config.yaml
model: "spectrogram enhancement model"
dataset: "songs of 200 made-up bird species, synthesised, often over outdoor noise"
win_length: 400
hidden_act: "mish"
attention: false
beta1: 0.85
epochs: 57.7
final_lr_fraction: 0.1
Rows from block 11, named by matrix and row number. Each number is 128 + 32 x the weight over its row's rms, rounded and kept within 0 to 255. All counts start at 0. Numbers have three digits each.
# convs0: first 3x3 conv (model.decb.0.0.convs.0.weight, 96x192x3x3), inputs 140-146, a 3x3 kernel for each
convs0.0:166153164138156158180172188056067066092086062133126103151183175161180170202172191208180175151126108121139112118149147127107140155165176124109116113134123107114138113125100146166153138137152
convs0.1:145069118131104120139061079103103125106065072098068071093112103124125157126099111049038046138163141080099058122082102170181128120163119127078050150092084053086065142176165152185162152151141
convs0.2:136064111146172140024099086175187204072091095118104155159183159169183183066086096145153161143154177067039059049021032126129117125159143099181148159173166178188137117123127140147142096070065
convs0.3:154140099137109130169093165084130103078144100121076076118162120116150123089080080127132146138111160151054117098132106113142102122134107084096028085123090158091155089146165191142126165053134
convs0.4:164193160108145144211153141092107115111175148119118134090097137080130199139148163111141159130182150179176165151170193074069070168142100053070034072079095009082111106113108131169179184203158
convs0.5:065030022127063088167044095129119132126163168167174211124116158186158166126160145147157146132137098094072045071030044073048062143079107163198169160168159171168137098090114118134121127181154
convs0.6:113103108084085121144123129081101079090090106165164170145159135142158134190162200208205176146123142172105135126130138082109084129116129138155143138138123127120126104090073139141119165157168
convs0.7:094191113164163108108020129063098149107126053138155157079134142087090091129144167057091066090100131127111106128195151182138090090080138043032156122146167139123146108145095124147132167175116
convs0.8:112144140132179167128137161181186157137132127122107098131132133149165161169156152072108092129131118128122131121108109132137109117131124130157150109141117095121105106136113122118109117127076
convs0.9:139187140094140112128130106092112138070095112133133140063095111065104093152139127105123088072107111120089120170180156106086116107143118073052080101078070132146132101072083100130126088154170
convs0.10:082135141127147131142186153149109091114126105104090094133103104116137111105123076112137136144149148125148147094150153089114120098103115120115136072087152051072119140123113152119105225151142
convs0.11:163149173129128143180078122155144161064123110084106121067138068103143130141124115118122144096123128149111130149109157134081087130062077100058107056067094086089186015045073138143101084150123
convs0.12:067225142126136128129119149093000093150097113150123154075007082174120122164144143118141063159141122152171178082204142152128110087127145072000042124137198164200208115105154087102139158149133
convs0.13:092134156075122166051174148124079119152096105188131187057053091141164091143178164126123122116169136095165223149210134144110082100149089110016108163118175159145137094075078112110132133120155
convs0.14:129135100157155138103126150081093087092100108137156149098128137117129165131144128139135142153145171099132113141125131092104095141118127059095083082098115140168199072079059129141169197233219
convs0.15:089078167067098107120120032152142178119126122153182158109135103162167064172202138127111099113125079136124122172152159143119128129100046036060080108082137187176155079060062141138113104229255
convs0.16:132122106099131108059148094119101143202163129156116098073125074115132062126137101077080103087074083108114119159186196160165128077198209086009059162124180146163139111104101128120085182145097
convs0.17:122119129158185177140124139061062066074071067147133119134108090109109115134118130085076060128143141124114110102092096152150169127140136146135116117123108115115104135138157133147153151148164
convs0.18:118133120123173134165234161081088095079081105126077108102116120114134128189161168145179178102136119120121083175161110132155104137194119045090087123158138159189170076098099133110100103082126
convs0.19:106093106114137122095129120140136120188175195140147121107118114131142136112120091146144141068069067057092096096091105093090085109112095079104099123154137128151160075078058141131128189201180
convs0.20:139108118145144123112113099137100117114106073139147137121139124135138124181130142117127135130151119162144122177187170146143164102123092141177153126154144132134135091084101093101122109117092
convs0.21:126135140150154128160182146117130136089084068110066071140148167173134114137133121124127119163145145088066104136137145176164127065113142091110109088149192128162140122105095124119093158129045
convs0.22:125182198156169106142213128101139142167154116126102111149178202124138092130082080091065078128086116180127154204200196145154072129168138114136055083185230119134146147115100168140131156031000
convs0.23:176175155168172177127143162101087102133137188124119169031004014116112130181153151106082114159161165158161173110153134114131114090133090117117143161166176154148191142074110143101114137095141
convs0.24:182171091108172099057105125187194121171180077115147130103091137132095096147156140108107120147142156143133133160109092116130124067120147110147089081116115158136165070122107136140147159134114
convs0.25:104102090100098097104144131116138118145148129199195132115159096124173123086119096123147079124108112167144121129133112116094090121129167174142156146116148154162170054117069083132117154238161
convs0.26:153049114142102126126091106168134139181162155140146107105144134119120091140134139136097159077099128118114183127114112088071064091090107168134074161143113140103096140088075146095061212166156
convs0.27:100056112170175114108172072140134121166154124136159157156163150144160154158132132125144150088121117098116109093089116154121113138144103140169144125149161126194143061105052071123127142087099
convs0.28:113074147135167152134255130130149152118108142131130118086143118199237219142156133139102140129194163116178145146116137151127131080157107157101121124098113174218178075111079160168161102116189
convs0.29:102023145117049121095094096140130104135135130152107083096077061116132145150157156094082125084108139132112184149122167149114136137127136202104072146102108143108150121083039149130069153136119
convs0.30:120162120174197129176181113071102121115133148065125189093063086173131139183180167180178167136146112136179102087108066090059068175113108095169176159201183152163095108162091145150140127215190
convs0.31:089126135116118131068070061124125152126129150105113117165146161083073079032030037106099100042049085099101113133137159175151137115150159058060058131128133100139121131125068117117102149121146
convs0.32:093228092130131088255095103111113127073164109134148135125129175153137181155172137031086095127137110188131166148210132170089033210117109080035087076129163170163204106096081130167213192190167
convs0.33:167113123141138139120091118161150103052112090135146138164162131143175155108111098198181189145132164079056088118109161129168121160114105117137107075081056127155131151135123154147144130165148
convs0.34:128155165117130136146138139064079073048039038130143115137126117146156156153151138184157140115108097127120098116103119095082074133129141094100102151137152181182172057051026159162155087116112
convs0.35:155070199093150176103202114206117112119105135162125125168168089101134110152136162146153192099151150117161150157086088082159210094146123177100138152072063163179141146127155178108049136128189
convs0.36:065000083108101093079199114165160131136109156142156162103140132132159134140154152132154130124155110049120080116076095124142118104171111157154181157159171129174147099105140076080102081046073
convs0.37:100070104147126129100125139113105095151149131144140120134142128150182172123123127109071088068080088135114140093099131135085107088103080085112107124112114162146137057062025111127100154180152
convs0.38:159142174142172148150204098153122114149133149138056101086115103126155160153156141108089150124128128178153159120139140143168137064128104160091111175151148199186144130101108145131107070061077
convs0.39:093123108147159126119177149151164131158162148218189184126132149158174128117135154146169189138171165066093074089117096135160182096153104078130124092125109176146094109136145112094071107097089
convs0.40:147108169122151098182173123124084098108093110130081078205171094152156107166138132188141176181219232185163160150163199141140113084114105041087026125181155180207150149142106169157102161099104
convs0.41:142167093112111095114129122144169132192176182140120149114131144129155160097122149142163118127130087127139124129148123099123122163157123148188179149160128159161129074106099109090100055030058
convs0.42:107145168125105169164152111179086093133105114170095073172072058156147151181120110122101075163196137145176144069156224134139203100156162181061045151108141137182189122078069142119103116129117
convs0.43:119167129145140177129124085118115116106148131181189205207161171152101112172114113127066073136149108140121124109125094185172207143105108135104155146141168132201150117086095101086105104141170
convs0.44:107168118133142114203105149145188124165197154137103106195150080194160171117121154138149155154118122153073107099146123083159113192181133071133126148179148174136177133151126123144121086070176
convs0.45:127113112119115101121116137138164157141146167085112092145147129068084084096094083074082069050059037132137129116133131123121105086081110120088097148138122131127105078060047152142150200201217
convs0.46:156143106114104114150106146093105094101131137088082092075098110111119137178156151121102126106118110211185220186190177056085069153102112113102131130172166163156165091066095126110130069140184
convs0.47:134077103131082113136077102151133155108143115041153008078105149063136171084121108132083134161094123184089113150168074127137111132067093152201111130126125146126150092123120206169098173165156
convs0.48:182188151154188151144168097125164128147184166154179165134162172125161176123118118131126128090064053177150079159132126097082098151113093106127132168194166170191169033057031074126125212255235
convs0.49:079093114087086079099108107116106120143148110175175172140119118161168132173189172122134131135137112128145121125129116077078090096119118140167177161147165134112143040051047073098081146144147
convs0.50:100164112129164123029139170114161146226141152179167183100112118133091061132114104112062078158102147146158158106138114146147114127154183082100129126130159173163115097150140129127136150152134
convs0.51:118149173154111165137102097133130151119147177163181170132145170137149174120153143105088136134101112150160158131142160159103112153109120230146164146145140136139157129096086099090139104111131
convs0.52:144142124128120115098089100080095081151170170151148130101130090107186131136169113149138160080074099115130110117138116085102095146121152051085094145146132180187191050071057126108101152219170
convs0.53:144134168140164116091180125162135144163088064116086123109138155130139137113105144082065068127150142098115118117104107150147125150177155132109126151157141130159124139115114082111130162106116
convs0.54:183109137193105136237105200124107102139133151144084131119104088168100125170118125109083143142099133155071153167156146130137122143123135090123079141173191172133211159124106148135067160125073
convs0.55:101111110086096105093111102115096085143137115164161158091093073114118098152147161106117108125116110101095083113118136098104120122117121080098093115140117112122125085086095086087071167160164
convs0.56:136149096152153168162128125096121106129144106114112106142132131154183197163159162141172158131141143113097114169161153131126113151149113072078107111097095148151187057100072123111114147144162
convs0.57:160162159138141134169113073168093142168194208230214177180185184151197228137135127136132165096112124130133138122201180147161082169140037202126118118109154089143173123110072120147184176124114
convs0.58:109178126152132165105097166119118081153148111188114158181146101171142114201149180145126130137091072149093115163164148111112138097119079037111165086106129141126141120102118187128118109113127
convs0.59:050084122075138139081141143096103135170158167156157187069019029087059085107115143132155173131135142096117137070099089096120118052062049173152183132106157096081100137122138144082089161127129
convs0.60:158028032167116071089016085112095092122137103138182162123152133086124093166164157104086101114116120157108170118081146095073094076028041156212131142162097131120062153156138134155121123116079
convs0.61:156135119091114101100086119097114079122116085153121153145155111128152132122097113119105116089109091114093107142150173085072095054072137082090095112129104127127109119136138174142135131103072
convs0.62:091077126105107124073101100094131090098102073138123136146184136133159131130142145151154134097114092081097125102077148065063098100124135124149098102132121123131119143156135132145166126104102
convs0.63:126146128120131143144145111124135119048025063015013023160147131155143148125120115134137136123102115162133158112118102129114131134123119120110130109114128082057089134143142058046051069041038
convs0.64:076135125109125100084105109116098078137097097090100105111132125142132156093057073134180105174163128128116131104119117074092075139131144173145124085082059071092060155186131161160139117131096
convs0.65:127117162101081110109096108120114122098110092043022030121173175149158136041048062127152157176156147099079135124093111140093101139138129167131105100105085103074098142144176119145157059080076
convs0.66:110082127085166123119255125129112155141155151141112115138162157065112113098117140165168130123168139095190098098094096095134088124191111110026140158132132088180078118097119111095134140033169
convs0.67:115119120128139112132149150174173160143144123118122106145123131161126136175151140092095075137136122122113119136105106127114126141136130134123143111129104069107094114111114141159143137123092
convs0.68:177122134158077098255009123104144129065135115063114045173170111158151156177118147142131181169144163175094108151121159166133139165076112120132057108116099112126165138112067144130103134157126
convs0.69:124204128106112119162079098109116120111104123099062128118110111131101069074078056108102074102114087065090086125155141152150152118076126111043146141118161229211157118103114101128137097185131
convs0.70:153143136077070104091112098105086103045068082095127073099103115081102121184172139171165179148109124142156130121151165069073065110148117065110124133158132171177171072055041164159164087126130
convs0.71:203163191133117106185125116126123125117116101187135113140165111139160136189162172159133116134134151121135121161144150141107085104165137048037093145171164164170179136124126118129147128089029
convs0.72:051160099111108090107119151130149143148135127134112112139126131114139112034045053117144118105079126085108113085127106156125109129193196158166161155125117134099074127129107088124142182196181
convs0.73:126185128115134152111104115164170147130125140119090119119132144162126125179162140110108146141150149087067074159158155128141111086123128103146131052062060115126095127133142147139106110133082
convs0.74:082095082064115078070085051091110081104131111139153159096114144147165143142145145172158150158118113129097098134089084049103112078106108215245199216211225176181165059060095131116103084085121
convs0.75:178146137175142120196082146107106130077130111105101143090115136093093109141148140153121177124087130162075116161092154106067068152091105036085030085109093150140150097161056185189149105175119
convs0.76:157073121162121094136138122120109083091091062097096069135131073139157084131112121159130177132131151093053085113117161104118086121120122125149100094065084125113087168136113173151128210161136
convs0.77:197062118119172135068215132128101136109067103073098130090178161095148103096140101166124186145136158100096085173083096107091031064124121052116028079138162171227196166194112166154140191162100
convs0.78:120153114094137170174152157120129117000014051040005044148113131078088090102091089129173120120152138168155159155157132120144184114105105085065141115109103109110131140139171164146136050071082
convs0.79:112104116148111124152124139076057063111099078144137124129110132105125125165161175091091078136132107115114088104127114143142128139117124081109092106112102105096081140123143144132125164135145
convs0.80:132115130067136158079225163171151153127092113133098159148140117085086064059090055122132141125142172098100119126129105155192185074111118085117138119121110142183165181163182142133103130135117
convs0.81:138127134154178133126248125011041065194155201125093100054082054129183152102138106130145159135129100143191156166197183103121106127208120079112093060105140115150149054112089145128128167121140
convs0.82:131101135118108115200189124165138182009038046162132117184192182101123107122114116137113140090120140126118135136179148165125105138145101119102074129122145094152148173133123104128168046018048
convs0.83:138137118126182123166229147077096108164137165158152168123131104096148166104113139186138146100084083149144143176155152131168139132153042071123124093142127079161179056128114090130118088093125
convs0.84:109137128101092107166150058126140112110152152200176183137144162125149170131145157106079088114095146112099121109134136161135070195167101184195099123148131081187191154131115097133155210132071
convs0.85:123086133106120137183175205153085139180141172212143136116128100085108089110115146125136144139114137118085140073144109064119063097150108153107103130124145092090122121068122128072114159037184
convs0.86:131163155124126144144144099155106097098075082113103080152157159167170149083101117073092076131142139131123124145163147131169135183167156163124127106139140144189148155143152145158150078086114
convs0.87:116143109131156145084167154120090048176105123191165181110136123110116158152111140083098084106090081111089127118101160129133121134156153150179121138133162146134225097108092148132153210135154
convs0.88:146133139156121172243054238096157113111119121135150160101124128146084121150165191150139187130126135137138148096088058151147149172035127056102099146146148197169154118168136146169109062190126
convs0.89:114067062085130113086216065115083110194165206118111168091088131118151109128147148169097118129125143060104114120129111119137097143187123095085153116127148116179129112136097108111103217194218
convs0.90:066067078057100097057082107118105097155131117174168171167196168087119135043056071119152137082111124086081095102120077148132142127127138182189188158131158142125147070111080094114112153166170
convs0.91:124078142119126127118117075142149109058089073087131071194197168102089057104068089105104089053058061106069115065072149187192183079102097157185147145163146126149081154134130116125115116081087
convs0.92:153186101100195147091215158157149161150120170140144205184175177148160054138142137190190107161192110146179099145132126115178196083154165082111194072100137085113172087154206105146125161089131
convs0.93:199103135195167121141116127106118136012092065079113096203247224143161137141138136184176184115075101150134128123096131220137101113095110106103059177154163127138132157138123124191184146154156
convs0.94:183157162146171153167193132080111138072126129098100085096170140097162139152187151195193167158194160166193125177149121153115081135154123069057105119148129124159141120100147127118173109084152
convs0.95:159166172170168133130109121157170154157147161041058025134136133109123137013020000096104123102086103073070056125140141099088085128143145097080067105087093136155112142137120159169164170175183